{"model": "CTC audio transcriber", "dataset": "babble in 24 made-up languages, each with its own sounds, syllables and stress or tones, from a formant synthesiser", "train_examples": 39062, "n_mels": 64, "hop_length": 160, "input": "log_mel", "spec_augment": false, "win_length": 400, "tokenizer": "char", "vocab_size": 55, "arch": "transformer", "norm": "layernorm", "norm_position": "pre", "activation": "swiglu", "mlp_ratio": 2.67, "head_dim": 32, "fused_qkv": true, "bias": "qkv", "qk_norm": false, "parallel_block": true, "dropout": 0.1, "inner_norm": false, "subsampling": 2, "layers": 8, "width": 384, "positions": "learned", "init": "torch_default", "residual_init": "zero_last", "optimizer": "soap", "beta2": 0.95, "lr": 0.001, "beta1": 0.95, "shampoo_beta": 0.95, "eps": 1e-08, "precondition_frequency": 25, "max_precond_dim": 512, "one_sided": false, "adamw_lr_other_params": 0.0027, "steps": 9900, "batch_size": 64, "epochs": 16.2, "lr_schedule": "linear", "final_lr_fraction": 0.05, "warmup_steps": 290, "weight_decay": 0.3, "adamw_weight_decay_other_params": 0.05}
Rows from block 5 of a small CTC audio transcriber, named by matrix and row number. Rows with one number belong to one neuron. Each number is 128 + 32 x the weight over its row's rms, rounded and kept within 0 to 255. All counts start at 0. After the name is the row's rms in percent of the matrix's.
After each neuron's rows are labels from the 100 clips, of 14976, where the neuron reaches its largest size: "top examples" is what is common among them. Only what is clearly more common there than usual is listed. The data: babble in 24 made-up languages, each with its own sounds, syllables and stress or tones, from a formant synthesiser. In brackets: how many of the 100.
# gate: MLP gate (model.blocks.5.mlp.gate.weight, 1024x384), inputs 172-214
# fc1: MLP up (model.blocks.5.mlp.fc1.weight, 1024x384), inputs 172-214
# fc2: MLP down (model.blocks.5.mlp.fc2.weight, 384x1024, transposed), outputs 172-214

gate.359 099 [106  75 107 172 129  96 146 178 135 111 107 168 113 159 128 115 137 136 106 165 171  64  79 163  69 136 127 171 124 121  77 154 109 129 138 105 136 107 168 102 105 100 142]
fc1.359 101 [138  45  91 166 104  62 121 104  42 107 149 154  82  87 114 142 138 112  97 146 135 124 163 115 188 167 151 112 127 125  85 124 138 122 134 143 135 113 180  94  76 176  89]
fc2.359 103 [140 155 140 178 116 103 156 150 111 109 116 127 106  97 121 117  94 135 153 112 130 172 129 114 186 140 124 137 123 119 107 133 185 149 141  85 170 121 156 198  86  80 134]
top examples: /ç/ (69); /ɔɪ/ (57); /y/ (53); voice: child-like voice (53)

gate.575 103 [119 143  93 150 133 143 116 108 105 134 117 184  96  89 113 115 151 151 101 150  99 108 139 114  99  62 158  88 101 156 137 159 114 112 145 144 112 118 120 168 111 118  91]
fc1.575 099 [ 81 110 116 170 127  85 164 117  95 101 148 131 137  94 136 164 149 145  87 153 152 136 161 115 185 128  78 145 149  97 151 138 149 120 108 182 194 114 118  75 130  86 119]
fc2.575 096 [126 162 163 102 115 116 198 140 132 167 150  96 159 133  93 115 108 117  97 109 138 154 171 116 106 119 100 126 133 153  48 156 146 153 143 162 127  64 136 140 151 173  93]
top examples: /ɨ/ (28)

gate.730 102 [163 120 146 131 123 104 115 153 175 214 114 128 119 142  97 139 134 127 111 102 153 144  86 100 109  39 133 135 117 153 134 134 146 127 191  77  99 192 160 152  82  95  86]
fc1.730 099 [175 134 173 107 105 145 142 176 118 130  86 116 136  85 118 135 134 136 135 142  81 169 128 121 149 128 126 149 204 147  99  17 120 105 150 181 125 150 152 159 136 172  91]
fc2.730 105 [161 159 110 125  79  82 114 131  70 145 138 130  94 119 151 113 138  76 146 193 154  64 101 191 124 165 125 123 108  68  89 157  96 167  86 115 129 166 111  99 104 127 173]
top examples: /ç/ (81); /i/ (60); /y/ (59); /ɔɪ/ (53)

gate.646 105 [ 73 128 197 136  86  94 134 153 138 193 136 113  98 109  99 144 190 129 106 157 121 118 131 143 123 180 159 141 143 123 129 122 139 140 129  55 126 106 166 146  67 154 141]
fc1.646 105 [110 152  90  98 235 104 105 159  95  90 125 103 150 138 130 166 126 127 136  89 151 130  97  99  90 138  89 108 112 130 179 146 122  92 138 131 156 154 148 158 160 147  96]
fc2.646 105 [147 116  98 165  99 107 158 147 102  91 115 141  92  48 135  98 140 110 124 110 115 131 107 107 130  89 131 119 140 132 112 102 153  73  90 136 138  98 127 111 127 206 152]
top examples: reverberation (63)

gate.171 099 [117  96 205 122 133 181 123 169  99 122 148 134 110 152 111 167 139 190  74 174  96 123 139 150 118 159  89 137 168 159 191 174 169  92  98 128 123 134 168  90 199 132 139]
fc1.171 100 [157 142  96 132 140  96 111 122 123 158 121 119 141 136  99  85 115 139 136 179 103  65 171  82 140 171 121 142  96 140 127 127 140 109  87  73 113 104 118  84 141 103 105]
fc2.171 103 [191 107 116 177 148 139 151 164 168 174 165 170  79 149 143 119  96 130  52 133  73 107 122  78 139 137 105  84 145 127 165 154 132 146 147 135 157 138 138 160 140 134 127]
top examples: /ɨ/ (93); /æ/ (85); prosody: stress on last syllables (80); /b/ (60)

gate.36 100 [138 124 181 169 177 201 150  78 131 133 151  98  70 110 132 100 105 139  73 165 188  91  91 139  94 181 159 110  96  55  78 109 163  60 145 123  68  95 128 124 130 124 105]
fc1.36 098 [162 116 156 151 153 129 160  74  84  53 139 116 103 139  93 122 123 140 105 155 100 108  99 119 169 105 143 101  61  95  94 115 166 136 146 132 128 120 131 120 119 118 136]
fc2.36 099 [162 118 180 131 114 168  96 158 169 146 152 125 135 140  83 100 123 113  63 140 123 120 125 160  90  87 144  75 125 123 173 157  95 116 152 114  89 150 104 127 152 136 139]
top examples: /aʊ/ (99); prosody: stress on first syllables (53); /h/ (46); /ɑ̃/ (35)

gate.691 102 [157 104 112 158  97 118 187 121 156 116 166 214 112  71  71 126 129 117 201 129 208 131 196 111 113 148 153 142 158  98 143 149 131 180 170 105  97 118 171 127 164 162 159]
fc1.691 099 [165 112 123 148 183 186 109 153  95 154  87 123 129 189 110  92  95 187 107 160 146 161 168 211 136  92  87 108 138 158  72  92  95 140 119 141 168 133 164 130 132 105 106]
fc2.691 103 [180 142 120  98 109 134 125 159  96 145 134 153 172  86 129 113 142 134 185 126  78 115 166 170 175 210  75 118 114 174 153  84 219 124 155 129  90 113 125 154 139 157 101]
top examples: /ɨ/ (47); /ɛ̃/ (43); /ɹ/ (43); /ʒ/ (36)

gate.398 096 [104 119 151 165 161 113  97 145 147  98 139 161 167 116 121 227  98 148 122 152 129 116 168 142 144  91  58 143 148 158 114 130 137 111 196 135 139  90 123 169 105 164 120]
fc1.398 096 [156 110  87 128 125 145  83 140  80 142 148 174 137 143 125 121 107  84 155 136 141 162 144 173 129 105 126 135 153 107 185  78 158 118 102 193 148 118 150 114 107 101 136]
fc2.398 098 [114 122 117 170 115 133  83  96 148 169  75 179 119 139 159 106  74 136 127 172 139 152 127  73 101 156 113 182 188 168  93 132 134 122 118 157 129 196 145 155 105 105 102]
top examples: reverberation (83); /f/ (37); /u/ (35); /oʊ/ (32)

gate.427 099 [109 114 117 118 118  95 120 135 181 160  33 137 145 110 158 163 165 173 132 113 136 131 183 122 124 163 132 117 139 159  97 143  97 142 174 121 139 194 107 125 164 197 128]
fc1.427 097 [ 60  95  77 182 150 121 133  77 113 180 122  78 114  99 147  93 160  71 113  74 144  83 127 154 109 118 157 116 149 123  98 136 144 107 129 120  52 118 126 100 164 196 121]
fc2.427 096 [149 134 136 110 140  90 155 107 172 134  65 119 129 107 119 126 109 164 110 128 116 122 159  91 150 148 164 194  81 140 126 121 122  96  76 145 114 115 180  51 147 134  72]
top examples: reverberation (82); /ǃ/ (31)

gate.30 099 [126  90 149 144 170 163 136 106 132 171 103 132  81  69  57 129 140 134 168 136 159 131 143 114 118 154  82 116 160  76 129  71 194  64  85  79 193  96  49 153 120 168 150]
fc1.30 095 [127 149 178 108  94 173 115 183 158 200 163 120 133 115 143 111 156 113  86 160 187 131 160 134 114 107 118 111 132 122  89 108  75 129 143  96 150 151 164 168  92 106  98]
fc2.30 099 [ 84 160 121  76 117  74 150 119 127 113 118 134 162  98 107  95  75 159 149 116 193 181 124 150  71  71  60 130 141  95 113 111 144  94 147  74 185 149 159 139 145 155 145]
top examples: /ɨ/ (33); /r/ (28)

gate.247 102 [169 116 138 120  73 146 176 164 133  96 125 149 126 180 139 121 112  95  88 131 102 131  88 138 115  83 120 163 144 149 132 123 137 103  43 110 137 184 141 113 165 107  95]
fc1.247 101 [139 111 143 179  93  75 122 149 178 150 123 160 158 178 150 155 144 134 203 145 158 144  67 123  54 139 177 158  76 107 123 123  83  78 109 108 163  91 161 140 166 123 134]
fc2.247 098 [ 78 162 161 113 149 114 157 202 150 126 120 135 106 109 146 102 160 140 147 134 152 110  92 163 129  89  95 103 106 135 103 154  77 129  94 139 145 142 130 138 113 146 112]
top examples: reverberation (68)

gate.265 098 [126 176 116  91 119 128 130 121 113  74 122 150 155 120 112 167 192 131 139 113 134 104 106 118 111  72  63 146 137 148 167 122 168  91 160 111  93  79 139 159 129 172 128]
fc1.265 099 [112 153 136 169 130 187 119 106 101 119 132 115 180  93 149 131 128 163  90  88 159 195 206 168 147  88 176 168 172  87 145 113 162 125 131 102 126 130 153 169 132 139 130]
fc2.265 101 [146 121 112 100 139 169 121 112 163 149 137 124 178  82 128 133 107 115 123 184 116 150 109 171 121  95 152 160 131 110  53  61 117  74 119 133 147 139 142 117 147 125 145]
top examples: /ç/ (53); /y/ (41); /i/ (38); /ɔɪ/ (38)

gate.261 099 [156  52 148 145 109  93 183 125 137  78 217 109 188 111 123 154  82 139 133 129 126 180 132 158 132  78 129 142 149 122  89 136 100 142 126 160 109 167  95  88  94 144  67]
fc1.261 093 [ 98 116 141 125 114  80 103 113 145 150 130 127  82  94 137 121 145 121 127  68 132 162 141 106 112 186 186  81 227 128 144  82 213 190 188 137 108 136 128 106 112 172 141]
fc2.261 096 [160 141 146 109 146  95  82 187 156 132 129 191 117 123 129 105 116  56 151  96 175 174 112 110 190  72  78 110 169  97 144  52 171 117 137 139 124 152 155 109 119 152  95]
top examples: /ɨ/ (42); /u/ (37); /oʊ/ (28)

gate.297 101 [140 158 117 125 164 110 105 112  73 156 127 159 103 122 153 116  93  94 121 110  92 145  69 124 147 122 133 119 137  95 103 138 137 110 112 137 147 138 106 157 160 175 100]
fc1.297 105 [ 94 100  78 100 141 159 151 138 140 128 124  69  91 163 136 143 105 130 127 160  98 135 109 102 106 143  80 145 129 125 134 101  78 115  92 155 120  77 152 141 156  73  56]
fc2.297 099 [161 149 105 103 127 101 133 165  81 133 145 140 129 148  61  58 107 103 128 107 147  84 188 168 173  79  83 105 174 143 160 154 178 136 147  66 127 133 121 185  66 156 109]
top examples: /ç/ (55)

gate.284 105 [137 136 118 115 187 127 115 170 177 175 146 151 115  82  99 136  99 144  68 169 152 137 121 107 146  94 131 119 132 124 176 139  85 130 137 107 119 120 106  55  78 123  97]
fc1.284 106 [166 117 108  93 119 163 117 139 132 185 133 125  94 127 102 122 129 134 119 152 112 106 127 142  84 141 130 138 147 125 132 136 116 111  73 129 178 120 141 166 133 114 166]
fc2.284 101 [ 84 149 127 164  94 125 158 157 130  99  44  93 139 155 147 166 109 120 128  75 151 161 125 145 148 126 136 151  90 138 122 139  66 123 115 159 108 127 157 128 125  90 188]
top examples: reverberation (71); /k˭/ (38)

gate.700 101 [161  97 119 189 105  92  64 170 156 155 135 173  43 165  92 103 120 147 132 125  63 136  94 127 172 125  52 146 136  85 113  96 117 125 126 131 121  93 122 157 116 168  90]
fc1.700 096 [110 180 110 113  95 107  87 171 103  73 105  92 133  93 112 128 153 145 109 119 116 108 138 104  86 131  84  91 103 140 139 115 126 150 105 116 105 126 171  74 137  64 221]
fc2.700 096 [145 135 110 147  80 187 104 146  62 143 144 111  83 171 157 101 111 150 145 101 106 121 151 157 180 142 140 116 110 159 146 133 157 108 122 190 131 135  87  90 119 142  29]
top examples: /ɨ/ (30)

gate.614 099 [154 113 126  90  89 139 200 188  50 150 154 136 165 142  94 129 141 133 129 146 120 168 124 162  83 148  53 117 180 168 122 127  80 135 116 128 150 133 128 138 147 133 149]
fc1.614 101 [ 67 107  30 164 130  50 131 125 104 164 116  72 140 153 153 155 110 104 141 129  68 148 140 127 131 100  98 127 114 125  67 186  43 116 166 161 200 122 106 189 150 164 151]
fc2.614 102 [178 132 175 105 153 112 146 128 146 134 141 117 164 137 151  70  85 110 131  45 145 207 140 102 114 161 130 154 146 124 129 149 129 114 151 146 140 156 131 124 197 110 137]
top examples: reverberation (93); /ɛ̃/ (58); /dʒ/ (38); /ɪ/ (35)

gate.658 101 [163 151 193  89  82 181 181 124 125 120 130  82 158 158 118 109 139 140 136 160 134  73 142  79 160 136 108 124 116 134 120 155 142 134 134 112 142 120  65 131 148 143 147]
fc1.658 097 [122 180 130 138 102 156 160 102 185 198 117 132  67 114 132 169 136 118 113  90  93 113  92 125 112 100  93 117  75 160 135  73 124 166 120 125 132 234 109 150 162 148 175]
fc2.658 099 [114 133 110 118 106 145 100  86 143  94 213 146 128 173 108 131 122 175  53 114 102 134 160  11 168 125 143 111 129 121 170  79 150 143 104 169 115 146 128 128 122 102 120]
top examples: mains hum (43); /k/ (41); clipping (27)

gate.757 102 [124 168 136 182 115 111 190 111 119 154 138 141 115  95 137 125  98 101  84  66 237 129 126 155 171 104 108 137 140 135 125 192  92 124 151 141 147  52  68  81 100 162 152]
fc1.757 099 [135  80 185 123  97 111 142 114 144  65 126 128 144 131 157  93 194 129 110 132 188 189 139 123 158 107 130  67 122 100 126 134 113 138 166  69  99 151  85 146  71  78  95]
fc2.757 101 [147  90 118 103 115 160 172 143  78 187 112 112 165 150  79 167  91 116 126 110 154 167 109 159 154 111 133 168 112 138 105 140 107 140 101 127 123  98  90 208 100  79 137]
top examples: /aʊ/ (75); reverberation (62); /a/ (28)